config = dict(
    model='encoder-decoder audio transcriber',
    dataset='melodies that start on their tonic, played by one synthesised instrument',
    train_examples=26041,
    gain_aug_db=6,
    time_shift_ms=100,
    input='waveform_16khz',
    tokenizer='word',
    vocab_size=59,
    encoder_arch='quartznet',
    encoder_norm='batchnorm',
    encoder_activation='relu',
    encoder_drop_path=0.2,
    encoder_depths=[5, 5, 5],
    encoder_kernel_size=9,
    encoder_wave_channels=96,
    encoder_wave_strides=[5, 2, 2, 2, 2, 2],
    encoder_widths=[192, 288, 432],
    fusion='prefix',
    label_smoothing=0.05,
    decoder_width=256,
    decoder_layers=7,
    decoder_norm='layernorm',
    decoder_norm_position='pre',
    decoder_activation='swiglu',
    decoder_mlp_ratio=3,
    decoder_head_dim=64,
    decoder_fused_qkv=False,
    decoder_bias='qkv',
    decoder_qk_norm=True,
    decoder_parallel_block=False,
    decoder_inner_norm=False,
    decoder_positions='learned',
    decoder_prefix_bidirectional=False,
    decoder_connector='mlp',
    decoder_tie_embeddings=True,
    init='torch_default',
    residual_init='none',
    optimizer='soap',
    beta2=0.95,
    learning_rate=0.0013,
    beta1=0.9,
    shampoo_beta=0.95,
    eps=1e-08,
    precondition_frequency=16,
    max_precond_dim=512,
    one_sided=False,
    adamw_lr_other_params=0.0022,
    max_grad_norm=1.0,
    max_steps=4500,
    batch_size=128,
    epochs=22.1,
    lr_schedule='cosine_restarts',
    final_lr_fraction=0.01,
    warmup_steps=130,
    weight_decay=0.2,
    adamw_weight_decay_other_params=0.05,
)
Rows from block 4 of the audio encoder of a small encoder-decoder audio transcriber, named by matrix and row number. Rows with one number belong to one channel. Each number is 200 + 30 x the weight over its row's rms, rounded and kept within 0 to 999. All counts start at 0.
After each channel's rows are labels from the 100 clips, of 14976, where the channel reaches its highest value: "peak on" is the class under the peak; "responds to" is what is common among them. Only what is clearly more common there than usual is listed. The data: melodies that start on their tonic, played by one synthesised instrument.
# convs1: first pointwise conv (encoder.blocks.4.convs.1.weight, 192x192x1), inputs 96-191
# convs3: second pointwise conv (encoder.blocks.4.convs.3.weight, 192x192x1, transposed), outputs 96-191

convs1.99,175,200,205,218,195,180,140,128,211,219,198,186,217,158,264,235,194,199,237,210,199,163,193,184,201,178,212,191,197,209,217,174,150,166,215,165,140,226,166,227,142,200,222,229,168,209,189,163,186,196,185,175,160,189,220,223,231,190,246,220,193,213,193,225,251,237,206,233,202,233,127,201,247,182,196,192,186,185,204,239,162,234,173,171,185,162,187,190,166,163,219,169,193,244,153,213
convs3.99,164,199,216,217,226,256,166,204,175,193,217,238,170,258,191,223,237,227,193,235,167,162,175,229,196,194,157,204,218,230,222,173,233,230,202,189,199,181,198,207,193,218,192,182,229,234,258,181,227,147,164,221,231,170,207,181,192,166,147,216,199,173,231,206,238,209,190,200,203,173,230,227,170,202,150,221,198,158,233,210,218,203,198,216,215,187,198,248,220,217,182,184,202,173,139,152
peak on: A3
responds to: the note A; the note E; clipping

convs1.116,247,187,224,206,255,191,203,189,221,173,224,189,236,168,232,204,200,206,210,278,195,203,179,226,217,176,268,222,193,225,272,184,208,176,169,232,199,207,196,149,192,154,142,223,196,219,195,190,229,193,186,183,212,221,157,211,166,223,222,198,201,269,198,136,195,108,207,177,279,181,210,221,256,199,191,254,180,214,207,239,200,229,235,204,141,204,246,218,228,191,191,228,169,231,214,161
convs3.116,195,185,191,162,184,223,176,159,200,198,224,181,201,215,191,245,213,197,210,190,174,222,183,172,226,189,192,209,241,160,176,246,196,202,117,177,185,246,201,200,226,200,223,215,176,171,225,169,196,227,205,255,250,227,218,181,203,203,185,180,192,200,150,125,196,235,162,176,121,148,221,231,203,205,208,167,238,185,252,187,200,181,217,187,204,255,197,190,206,219,197,235,137,185,152,197
peak on: C#3; D#3
responds to: clipping

convs1.152,256,207,246,206,180,175,224,227,211,181,189,213,200,175,178,216,215,212,260,177,228,153,210,221,176,204,193,158,162,194,206,270,198,197,246,188,195,223,226,160,143,235,145,240,205,224,173,275,198,251,188,195,175,236,157,207,157,218,176,185,239,213,210,164,195,196,229,238,187,125,241,165,183,179,188,186,184,254,169,208,197,224,240,171,226,231,168,168,207,242,172,204,209,177,162,209
convs3.152,217,206,173,221,202,172,216,188,190,252,161,196,198,143,180,244,204,159,220,259,208,214,198,219,183,234,200,228,210,228,202,177,240,147,161,112,230,166,212,202,260,138,180,228,150,172,203,225,197,119,210,146,217,217,191,211,159,230,195,184,188,204,197,203,150,217,198,233,183,234,195,197,197,211,267,184,207,136,173,173,199,184,190,194,181,167,162,165,175,222,214,174,228,155,211,216
peak on: C#3
responds to: clipping

convs1.53,187,200,164,224,238,235,218,255,220,236,175,188,232,229,221,155,183,221,199,171,183,220,274,203,205,225,220,126,169,213,179,185,203,225,165,211,203,221,222,127,167,199,225,173,221,202,208,230,232,213,236,147,235,191,246,178,259,215,181,244,206,227,196,194,236,220,193,214,249,227,182,156,259,168,201,247,197,234,191,179,226,190,176,167,229,173,186,247,169,185,208,188,215,162,211,195
convs3.53,211,183,179,163,235,212,181,187,212,171,256,233,172,190,240,157,211,221,189,209,176,195,171,157,271,218,195,179,186,177,216,173,212,231,190,156,167,238,259,191,215,167,177,182,226,189,222,225,201,157,164,190,220,201,158,211,253,229,200,187,222,183,213,206,188,183,178,215,140,182,181,221,222,142,172,205,204,171,198,171,184,233,204,241,185,122,205,198,206,204,209,274,211,226,181,167
peak on: G#3
responds to: clipping

convs1.138,211,174,206,204,206,170,244,188,232,206,147,192,253,203,237,163,200,216,218,151,192,188,245,154,221,221,205,199,225,181,210,201,170,232,210,193,222,210,190,208,161,291,219,222,162,228,211,209,201,202,227,169,167,206,158,202,201,198,189,259,168,233,178,212,251,164,208,234,211,192,251,130,197,241,130,227,248,225,206,214,177,128,183,159,238,152,222,164,197,149,162,250,225,215,193,190
convs3.138,229,181,145,208,245,170,217,230,233,220,185,200,171,210,213,185,207,175,230,254,212,239,159,217,137,214,179,198,170,214,142,159,193,172,220,204,212,157,174,171,161,212,210,205,213,128,171,185,207,165,178,228,187,162,161,230,236,157,191,173,195,147,172,190,210,216,218,210,209,151,195,159,179,189,238,159,208,200,203,217,206,167,164,149,142,228,181,160,206,169,192,184,217,133,228,206
peak on: C#3
responds to: clipping; the note C#

convs1.31,198,213,250,125,175,217,142,150,215,234,173,230,209,157,219,208,204,168,244,244,206,276,155,182,208,191,224,224,241,229,230,174,222,152,177,160,176,197,234,158,202,184,192,231,261,230,204,210,176,148,197,211,245,264,192,215,238,233,121,179,229,224,180,171,190,202,184,221,194,185,199,199,210,208,161,166,151,221,205,229,170,249,202,208,255,165,270,227,198,160,228,203,171,187,226,264
convs3.31,170,206,234,242,193,190,125,237,195,234,146,162,227,242,177,214,181,172,172,173,178,248,205,199,201,203,172,191,230,209,199,176,209,262,142,175,248,181,172,188,193,217,232,159,199,205,243,250,242,251,213,223,191,181,171,189,139,178,265,201,229,178,193,174,161,168,174,167,184,195,231,223,160,218,220,230,182,245,242,184,179,182,220,157,148,248,205,209,201,222,166,207,160,198,201,235
peak on: A3; E5
responds to: the note E; clipping

convs1.155,259,236,195,185,214,198,222,204,213,221,139,211,258,193,198,239,188,191,145,141,251,210,173,194,174,200,205,197,195,224,196,199,179,185,196,184,161,181,214,204,240,163,243,208,212,129,204,194,192,240,259,236,206,204,172,249,188,180,233,237,181,211,232,217,200,165,246,171,245,231,202,223,192,186,217,197,164,211,130,199,219,217,148,185,168,168,198,162,230,203,116,167,165,252,200,193
convs3.155,227,157,226,182,152,178,185,208,219,230,201,129,169,167,208,170,229,189,249,192,271,189,169,171,189,213,173,278,160,166,216,217,167,200,217,223,154,194,172,211,228,224,200,191,173,222,216,266,184,273,158,171,194,226,231,201,196,170,196,224,198,191,224,249,182,212,177,177,200,226,260,128,187,207,207,203,162,241,179,258,179,176,175,230,191,248,195,193,171,160,212,223,223,161,247,237
peak on: C#5
responds to: clipping

convs1.76,216,206,229,199,191,205,199,204,213,194,185,125,151,197,221,140,180,228,215,248,282,251,193,175,190,214,219,204,246,217,164,215,148,190,178,217,179,237,181,210,181,170,226,224,169,101,204,229,242,230,185,240,206,214,156,187,225,198,166,185,155,199,158,198,198,229,146,209,228,245,245,233,187,204,196,208,177,233,192,170,238,194,216,199,168,166,227,202,204,160,191,215,203,220,195,183
convs3.76,265,218,200,148,173,216,143,224,228,188,262,203,173,189,157,223,193,189,218,164,239,220,136,204,182,155,169,140,199,234,206,210,203,191,211,157,175,190,159,191,175,151,249,196,208,223,226,178,187,179,213,211,250,220,238,208,178,194,220,167,202,246,194,159,193,219,202,261,252,178,237,204,216,165,229,201,173,193,187,240,182,209,174,237,117,183,182,227,211,231,182,209,197,205,208,181
peak on: B4
responds to: clipping

convs1.78,178,157,184,217,159,236,217,203,213,197,149,236,167,184,163,178,181,239,226,251,194,160,184,137,213,193,204,220,246,144,157,220,191,230,224,183,266,263,215,170,209,191,244,189,220,188,172,220,202,224,234,170,233,204,181,204,262,150,212,213,166,211,232,196,191,161,196,225,172,229,194,189,242,213,166,190,192,162,211,179,253,221,161,237,174,193,225,211,273,204,209,155,259,150,192,195
convs3.78,212,232,164,245,181,163,120,170,206,201,139,209,196,253,235,148,215,202,251,234,174,233,220,255,160,239,230,236,250,240,253,211,228,225,180,187,214,210,174,178,222,205,197,184,221,216,233,209,143,194,188,224,201,205,162,204,171,239,191,245,189,213,245,155,222,244,189,216,183,184,207,219,156,177,183,244,157,193,224,199,192,178,161,201,225,224,267,160,146,253,228,190,228,197,192,159
peak on: G#3
responds to: the note G#; clipping; tonic: G#

convs1.114,237,213,213,265,231,218,179,238,220,175,214,160,177,220,175,192,182,234,193,183,262,195,194,236,188,252,199,222,197,164,161,195,191,210,215,235,222,196,182,243,188,189,223,228,176,130,155,231,244,206,185,230,234,164,195,233,160,221,242,202,235,170,202,205,181,188,202,198,151,186,218,200,155,221,156,214,188,160,180,224,205,218,185,112,198,156,167,199,229,169,213,227,261,180,250,138
convs3.114,174,204,175,150,210,188,198,175,173,209,228,224,247,184,199,171,208,183,227,176,183,195,227,205,182,187,199,142,231,180,199,283,183,208,241,209,199,189,182,180,213,152,263,254,183,172,181,179,218,211,172,187,231,152,171,146,151,120,181,201,163,203,159,233,232,194,151,166,179,218,218,230,202,221,184,169,219,188,156,203,169,201,242,195,172,228,181,182,213,192,192,138,172,195,176,263
peak on: A#4
responds to: clipping

convs1.95,165,173,186,325,191,162,247,211,154,161,220,223,206,197,169,278,188,126,183,204,263,268,185,187,225,197,201,243,168,226,213,199,169,197,214,233,212,173,150,211,168,196,198,181,225,192,181,247,155,191,200,179,232,194,193,159,228,235,206,186,175,195,164,224,224,195,230,192,203,186,203,207,201,209,209,127,232,196,195,254,182,246,166,215,187,235,199,211,177,154,182,269,213,222,203,234
convs3.95,203,194,251,184,254,244,238,197,137,177,240,208,185,201,181,214,188,192,146,225,187,247,199,230,234,201,220,212,176,215,170,220,155,215,188,192,223,207,202,212,220,202,196,182,154,185,189,235,209,241,207,234,249,204,233,202,185,171,162,213,205,225,225,224,154,191,185,119,267,211,201,168,187,219,166,262,245,229,127,201,220,149,205,208,176,237,238,119,195,207,167,149,216,172,168,194
peak on: A#3; A#4
responds to: the note A#; clipping; tonic: A#

convs1.146,254,222,224,212,164,254,210,264,166,154,165,160,234,195,219,199,161,197,184,207,226,214,193,234,197,182,192,197,173,215,161,189,180,210,227,229,155,239,196,204,242,199,220,210,188,200,183,166,210,188,202,192,220,191,208,203,221,211,182,148,134,188,198,233,215,146,155,195,230,206,232,199,191,148,175,179,187,175,224,194,172,157,182,173,170,192,251,244,201,208,178,185,287,200,164,191
convs3.146,218,175,237,190,209,221,173,199,161,210,203,242,192,148,211,190,237,131,183,182,210,217,211,242,170,202,237,234,185,164,214,222,217,246,212,191,161,202,234,195,265,215,187,202,161,212,208,170,221,160,229,244,201,212,183,219,211,200,187,188,177,205,259,213,164,171,206,164,224,209,193,163,132,226,151,228,235,155,154,144,239,176,197,221,186,153,240,183,212,189,249,189,201,152,192,255
peak on: G#4
responds to: the note G#; clipping

convs1.104,251,179,200,160,206,196,211,201,207,202,164,227,144,160,238,148,220,208,213,215,200,228,230,193,218,162,234,169,232,181,260,180,166,205,220,210,232,191,174,245,192,170,231,205,189,164,226,225,210,167,189,186,201,169,212,228,217,313,158,181,207,229,145,195,152,241,162,236,207,221,243,246,208,242,182,254,158,214,153,150,194,179,168,211,227,168,194,233,178,206,226,193,171,181,163,208
convs3.104,198,222,190,260,203,178,256,190,206,211,199,188,173,155,258,185,187,215,216,194,234,238,199,214,186,211,216,250,167,206,225,201,185,195,264,206,190,237,157,217,176,213,246,244,182,209,137,224,178,235,205,180,167,169,223,199,178,214,204,183,242,227,250,228,181,186,158,177,195,208,261,226,172,201,228,201,209,166,158,217,192,234,160,183,148,225,223,199,221,264,183,169,197,247,201,182
peak on: A3
responds to: the note A; clipping

convs1.129,147,179,172,210,215,187,262,209,233,184,173,179,170,174,239,158,210,226,222,215,164,262,165,137,253,166,171,235,230,219,188,215,170,205,173,182,203,194,174,201,224,210,207,193,198,190,176,225,207,185,208,208,155,194,177,150,234,162,185,202,206,154,155,212,111,195,193,204,208,247,274,230,221,223,218,236,189,271,252,205,180,185,194,147,210,187,165,216,232,156,223,195,205,177,163,214
convs3.129,149,180,256,164,222,222,239,162,204,122,217,206,156,208,221,205,220,225,247,243,178,173,205,187,176,178,181,228,196,190,205,240,142,168,175,189,190,189,220,182,197,248,220,201,193,178,217,192,154,137,199,303,263,205,225,176,224,173,204,147,197,144,192,204,232,176,194,183,212,188,239,178,160,214,212,223,201,196,137,227,203,150,192,163,175,204,190,198,195,202,220,228,177,168,193,208
peak on: A#4
responds to: clipping; the note A#

convs1.122,199,191,261,210,233,176,236,176,108,223,182,211,203,214,205,198,186,180,183,187,205,153,176,200,233,206,193,174,168,247,206,190,245,179,212,185,183,201,167,212,165,223,186,274,232,194,187,216,225,182,234,164,210,190,210,177,183,206,207,246,188,238,186,195,205,195,144,186,248,166,218,223,194,225,208,186,217,223,179,180,201,210,273,217,226,197,157,148,244,181,210,218,191,191,177,202
convs3.122,163,160,179,203,173,201,190,236,199,191,198,204,198,207,182,222,171,186,184,172,200,219,220,187,206,194,158,216,162,182,232,198,217,235,177,213,198,161,221,115,201,192,190,151,147,189,154,164,185,169,195,253,174,203,167,155,238,206,222,180,261,193,198,185,197,169,201,209,179,207,186,187,174,219,250,147,202,151,199,135,253,159,158,194,216,250,220,150,154,216,253,196,188,222,250,212
peak on: C#3; D3
responds to: the note C#; clipping

convs1.115,191,174,149,139,212,187,202,173,159,177,203,243,209,219,214,203,172,230,221,198,182,179,237,210,221,209,126,231,212,230,194,167,224,211,215,203,195,189,209,195,230,227,251,168,254,195,209,220,228,212,234,186,211,155,187,147,181,177,240,187,263,190,212,202,190,202,234,196,157,158,148,137,221,195,157,218,172,177,243,167,196,186,147,226,169,162,212,188,231,176,221,201,141,200,252,141
convs3.115,227,196,206,177,237,206,229,198,175,250,216,157,199,160,145,212,208,231,161,221,204,178,229,245,195,217,134,228,238,246,174,182,187,163,173,210,193,256,222,209,198,155,171,179,192,178,203,146,196,228,190,228,172,241,233,158,218,245,222,230,217,190,207,208,220,198,227,166,197,186,147,255,224,240,264,190,188,148,192,161,210,200,172,234,208,223,226,226,194,238,222,279,186,199,178,165
peak on: F#3
responds to: the note F#; clipping

convs1.139,211,170,192,173,204,203,207,201,186,254,169,198,149,215,230,221,161,243,216,251,189,185,222,174,157,235,218,196,194,260,251,181,201,177,212,203,236,183,168,206,247,218,200,223,165,196,219,200,210,215,166,244,202,235,160,211,212,159,178,193,224,232,255,173,231,172,161,288,250,215,171,216,189,211,200,236,250,220,225,175,134,210,184,201,205,205,197,193,203,254,212,223,167,183,223,140
convs3.139,197,234,215,233,235,192,214,238,244,188,203,161,209,211,181,207,200,168,244,208,194,147,104,247,179,209,187,201,223,200,244,170,217,171,205,172,178,202,182,233,163,230,173,218,218,206,195,199,166,216,256,213,220,211,202,212,183,162,173,209,190,173,241,229,161,221,198,226,250,175,195,176,208,232,179,241,196,177,184,226,183,194,152,193,158,167,171,221,183,162,156,182,274,233,174,237
peak on: C#5
responds to: the note C#; clipping

convs1.184,209,207,167,226,235,221,196,271,237,163,201,211,191,190,197,202,226,181,199,173,237,214,205,145,207,194,192,250,182,179,184,247,169,237,157,145,137,164,193,207,183,207,157,189,218,202,174,117,206,191,207,145,191,218,194,181,222,219,258,198,177,188,187,104,190,156,245,219,236,172,214,242,188,242,184,243,153,164,205,224,246,245,211,235,218,236,171,189,217,187,188,199,187,205,171,154
convs3.184,210,167,226,173,213,236,173,187,184,205,198,276,204,205,177,155,193,183,196,216,176,213,142,226,194,192,208,225,181,245,188,167,205,218,195,203,273,141,229,163,207,200,186,232,200,164,190,155,160,187,135,172,190,194,184,174,171,273,155,180,229,102,232,167,181,177,234,157,223,166,198,172,211,154,221,176,160,229,205,209,196,168,164,160,219,181,215,231,186,173,196,205,192,255,203,205
peak on: A#4
responds to: the note A#; clipping; tonic: A#

convs1.151,248,217,180,221,181,196,227,155,215,211,225,205,183,212,204,246,180,155,213,206,181,287,190,199,200,149,228,161,208,204,235,217,143,142,164,215,172,164,189,209,211,211,199,197,189,219,205,191,234,219,186,189,185,150,223,175,163,154,180,199,218,171,190,216,191,212,184,200,146,223,276,164,179,210,194,234,245,231,145,207,197,234,211,217,180,251,216,218,149,190,218,183,177,219,217,149
convs3.151,190,143,187,229,140,245,202,201,185,195,189,157,153,234,160,200,190,217,228,236,200,201,142,202,222,147,200,182,272,206,159,220,199,174,176,206,248,202,231,177,172,221,197,173,208,170,167,235,168,184,159,244,191,177,193,230,225,226,158,215,168,194,256,198,204,184,211,166,172,183,244,198,174,181,257,175,142,242,184,179,191,199,174,184,179,206,236,185,173,223,172,164,203,220,205,166
peak on: B4
responds to: the note B; clipping; tonic: B

convs1.15,136,193,225,235,189,233,279,179,234,209,229,156,195,168,224,204,196,156,169,273,192,130,217,220,183,158,212,203,270,189,180,181,198,188,202,228,286,167,135,194,247,151,216,190,229,193,191,186,251,228,230,205,189,192,172,217,224,224,199,182,173,201,192,206,223,204,200,176,222,205,203,181,214,219,181,203,148,214,143,181,197,203,217,276,224,127,200,178,194,228,213,170,178,186,214,192
convs3.15,163,248,199,163,162,253,271,189,191,181,214,152,215,213,139,211,219,175,184,186,162,163,161,240,164,227,159,189,145,132,236,175,207,215,213,160,227,200,167,265,251,214,232,230,185,220,212,211,224,191,204,201,210,228,183,182,173,208,172,170,194,177,190,207,220,209,136,218,218,220,202,166,213,211,173,159,212,247,183,221,234,205,216,218,230,193,197,180,197,213,217,190,178,177,198,200
peak on: A#4
responds to: the note A#; the note F; clipping; tonic: A#

convs1.187,218,213,229,145,208,165,196,131,191,204,204,246,270,202,300,205,190,201,188,210,224,194,242,189,203,178,166,271,226,197,217,196,156,144,214,197,195,243,205,220,222,232,205,213,213,220,199,233,205,217,206,165,213,180,200,164,244,161,154,151,125,226,230,229,186,149,224,184,232,234,195,170,170,176,195,201,230,230,193,288,176,188,179,163,202,201,199,203,182,179,220,222,196,219,127,196
convs3.187,211,196,209,147,175,199,270,199,296,197,164,171,190,245,230,170,180,224,193,233,142,162,203,195,161,209,143,209,178,168,209,183,225,258,217,200,193,155,246,212,202,212,165,169,144,234,243,174,162,197,242,213,202,178,262,200,256,175,221,213,220,172,212,160,174,191,165,207,219,207,178,258,228,138,242,199,235,182,207,170,211,175,198,211,151,199,185,163,183,170,227,168,215,128,260,271
peak on: A#4
responds to: the note A#; clipping; tonic: A#

convs1.189,148,184,211,226,205,234,250,220,191,142,172,210,179,226,162,241,229,228,191,160,208,209,171,270,222,180,151,249,212,207,241,218,188,192,174,231,179,166,174,178,223,209,220,214,207,251,245,185,201,170,201,260,229,191,142,245,175,185,195,193,222,220,131,189,228,223,164,188,163,152,203,191,211,207,225,193,187,242,194,219,172,226,234,171,207,153,176,135,246,224,206,194,179,229,223,237
convs3.189,210,163,167,163,169,233,167,217,250,184,181,180,235,179,156,204,188,157,170,220,189,149,194,170,146,241,220,228,197,244,213,170,194,170,161,233,203,204,221,186,159,214,186,213,149,193,200,166,211,172,215,182,144,195,136,179,141,209,144,201,204,196,145,225,156,160,193,243,197,167,175,230,187,203,211,164,188,209,206,182,186,160,193,237,204,186,187,151,219,178,228,193,161,175,154,134
peak on: A#4
responds to: clipping; the note A#

convs1.103,267,179,236,190,193,229,220,169,220,168,182,202,185,198,192,228,201,236,223,207,177,240,159,195,167,158,183,209,240,167,239,227,224,199,191,237,172,229,223,203,219,226,213,201,208,185,176,225,247,111,188,225,155,251,210,204,244,251,189,256,247,232,212,183,199,199,179,187,211,229,235,198,195,178,224,224,195,175,176,190,150,198,153,236,156,245,173,207,199,175,209,183,267,218,171,188
convs3.103,220,226,242,278,204,221,238,198,151,289,195,198,205,235,180,221,182,150,183,183,144,212,208,203,181,186,174,252,146,225,239,180,238,216,183,234,203,212,213,219,227,162,211,234,193,210,167,229,216,252,189,162,171,216,254,192,239,163,226,205,241,211,204,193,209,236,238,183,219,200,170,180,189,235,203,235,203,214,206,183,246,220,162,226,187,205,216,187,192,205,282,157,248,172,171,227
peak on: A#4
responds to: the note A#; clipping; tonic: A#

convs1.167,170,237,194,188,196,179,219,213,218,153,204,177,262,254,175,246,228,192,152,186,238,190,225,194,181,210,201,158,196,235,187,191,192,152,175,201,224,221,200,185,194,157,181,240,124,139,189,246,172,253,164,169,211,196,162,164,179,245,156,169,183,221,182,194,186,197,242,151,168,197,145,207,154,191,270,202,186,212,222,204,192,203,152,198,230,176,182,225,196,208,239,219,120,179,168,122
convs3.167,175,219,170,204,188,206,181,205,140,230,206,210,202,194,224,186,185,209,244,151,157,139,194,187,205,224,207,159,157,222,173,216,188,216,207,174,120,246,224,227,167,192,188,176,142,226,235,182,223,228,156,207,232,220,241,240,199,208,180,234,146,255,178,171,159,260,216,206,209,193,214,200,239,203,176,186,216,136,254,201,178,165,164,238,234,198,237,227,236,230,222,184,147,263,213,201
peak on: A#3; A3
responds to: clipping

convs1.102,189,198,170,167,172,137,135,136,179,143,175,207,218,186,275,181,184,177,202,199,193,159,172,190,201,174,237,194,218,216,134,196,205,205,246,176,183,258,206,202,187,183,173,174,175,188,198,223,189,221,190,205,243,256,172,209,249,243,186,221,214,203,180,205,164,162,170,233,187,217,188,204,201,161,231,218,239,216,212,183,156,171,204,178,195,183,252,145,205,182,164,190,162,280,190,224
convs3.102,208,237,183,173,169,219,191,209,224,159,172,250,162,202,235,198,256,191,201,212,183,190,212,187,238,206,265,165,226,160,182,243,264,236,137,229,185,195,251,174,201,250,248,208,187,209,185,215,199,199,204,187,161,136,155,193,190,209,210,207,209,194,179,193,195,243,242,216,180,155,224,157,181,177,173,220,225,178,185,184,251,225,247,189,152,211,171,221,241,206,211,246,212,243,205,187
peak on: A#3
responds to: the note A#; clipping; tonic: A#

convs1.145,154,193,197,198,197,249,193,201,212,203,165,203,212,232,204,162,242,188,193,267,177,182,192,191,255,157,256,84,197,207,218,202,217,219,236,184,200,208,206,211,194,204,182,237,187,183,235,211,164,213,224,199,186,157,148,189,175,167,221,154,214,279,192,171,182,165,223,220,203,158,176,207,162,170,163,195,204,248,264,154,253,161,174,231,150,166,166,161,250,144,211,189,207,207,187,184
convs3.145,248,225,203,217,152,224,187,185,158,186,258,236,225,218,208,234,193,177,187,184,213,209,198,206,232,208,237,196,262,251,237,239,159,157,155,214,165,185,264,243,191,206,195,223,218,208,298,206,242,152,191,193,171,221,208,196,163,174,176,236,217,152,216,201,151,234,237,143,229,207,207,243,222,226,214,242,176,240,131,251,212,158,251,205,207,180,235,173,243,194,212,222,236,214,222,211
peak on: C#3
responds to: the note C#; clipping; tonic: C#

convs1.10,231,192,189,181,263,257,146,179,164,230,205,191,243,198,186,179,173,231,216,221,162,214,198,168,210,203,188,185,193,207,196,214,225,217,206,209,211,210,222,203,180,174,208,203,177,262,185,218,156,185,221,194,193,190,260,239,191,210,194,204,215,176,174,200,174,214,248,250,150,201,237,208,220,257,263,163,226,215,226,191,200,189,188,202,271,199,173,221,188,154,237,180,199,270,197,230
convs3.10,148,200,211,219,199,222,238,153,214,205,163,203,216,200,185,196,250,185,213,164,207,256,234,225,174,240,165,213,187,212,197,228,210,199,228,194,207,225,164,240,176,199,238,206,210,143,172,215,154,189,224,178,179,208,243,187,214,207,236,178,226,173,217,215,200,195,239,198,170,205,146,217,175,218,211,160,174,180,232,171,200,219,191,251,210,248,210,158,215,210,221,195,215,250,219,170
peak on: A3
responds to: the note A; clipping

convs1.130,210,199,188,232,188,183,206,150,193,231,208,198,210,225,211,247,178,216,213,227,186,189,214,212,196,214,190,189,197,223,184,214,198,191,205,180,184,149,199,169,210,215,243,200,176,163,237,187,205,167,208,233,178,194,164,228,245,239,192,222,201,231,247,199,234,214,150,204,145,224,222,170,214,206,179,194,171,181,169,211,181,202,215,197,177,260,194,177,174,200,198,154,188,204,150,169
convs3.130,210,223,162,226,203,175,212,191,218,247,210,266,196,158,206,251,224,181,216,207,220,213,215,189,196,146,244,222,199,216,142,170,203,140,179,259,195,217,197,129,179,212,189,208,161,230,215,277,204,168,202,199,166,211,191,240,236,138,221,248,161,251,157,171,146,217,218,205,220,239,199,154,207,163,140,157,270,152,189,212,218,225,246,225,232,217,223,195,232,228,219,151,161,199,219,233
peak on: F#3
responds to: the note F#; clipping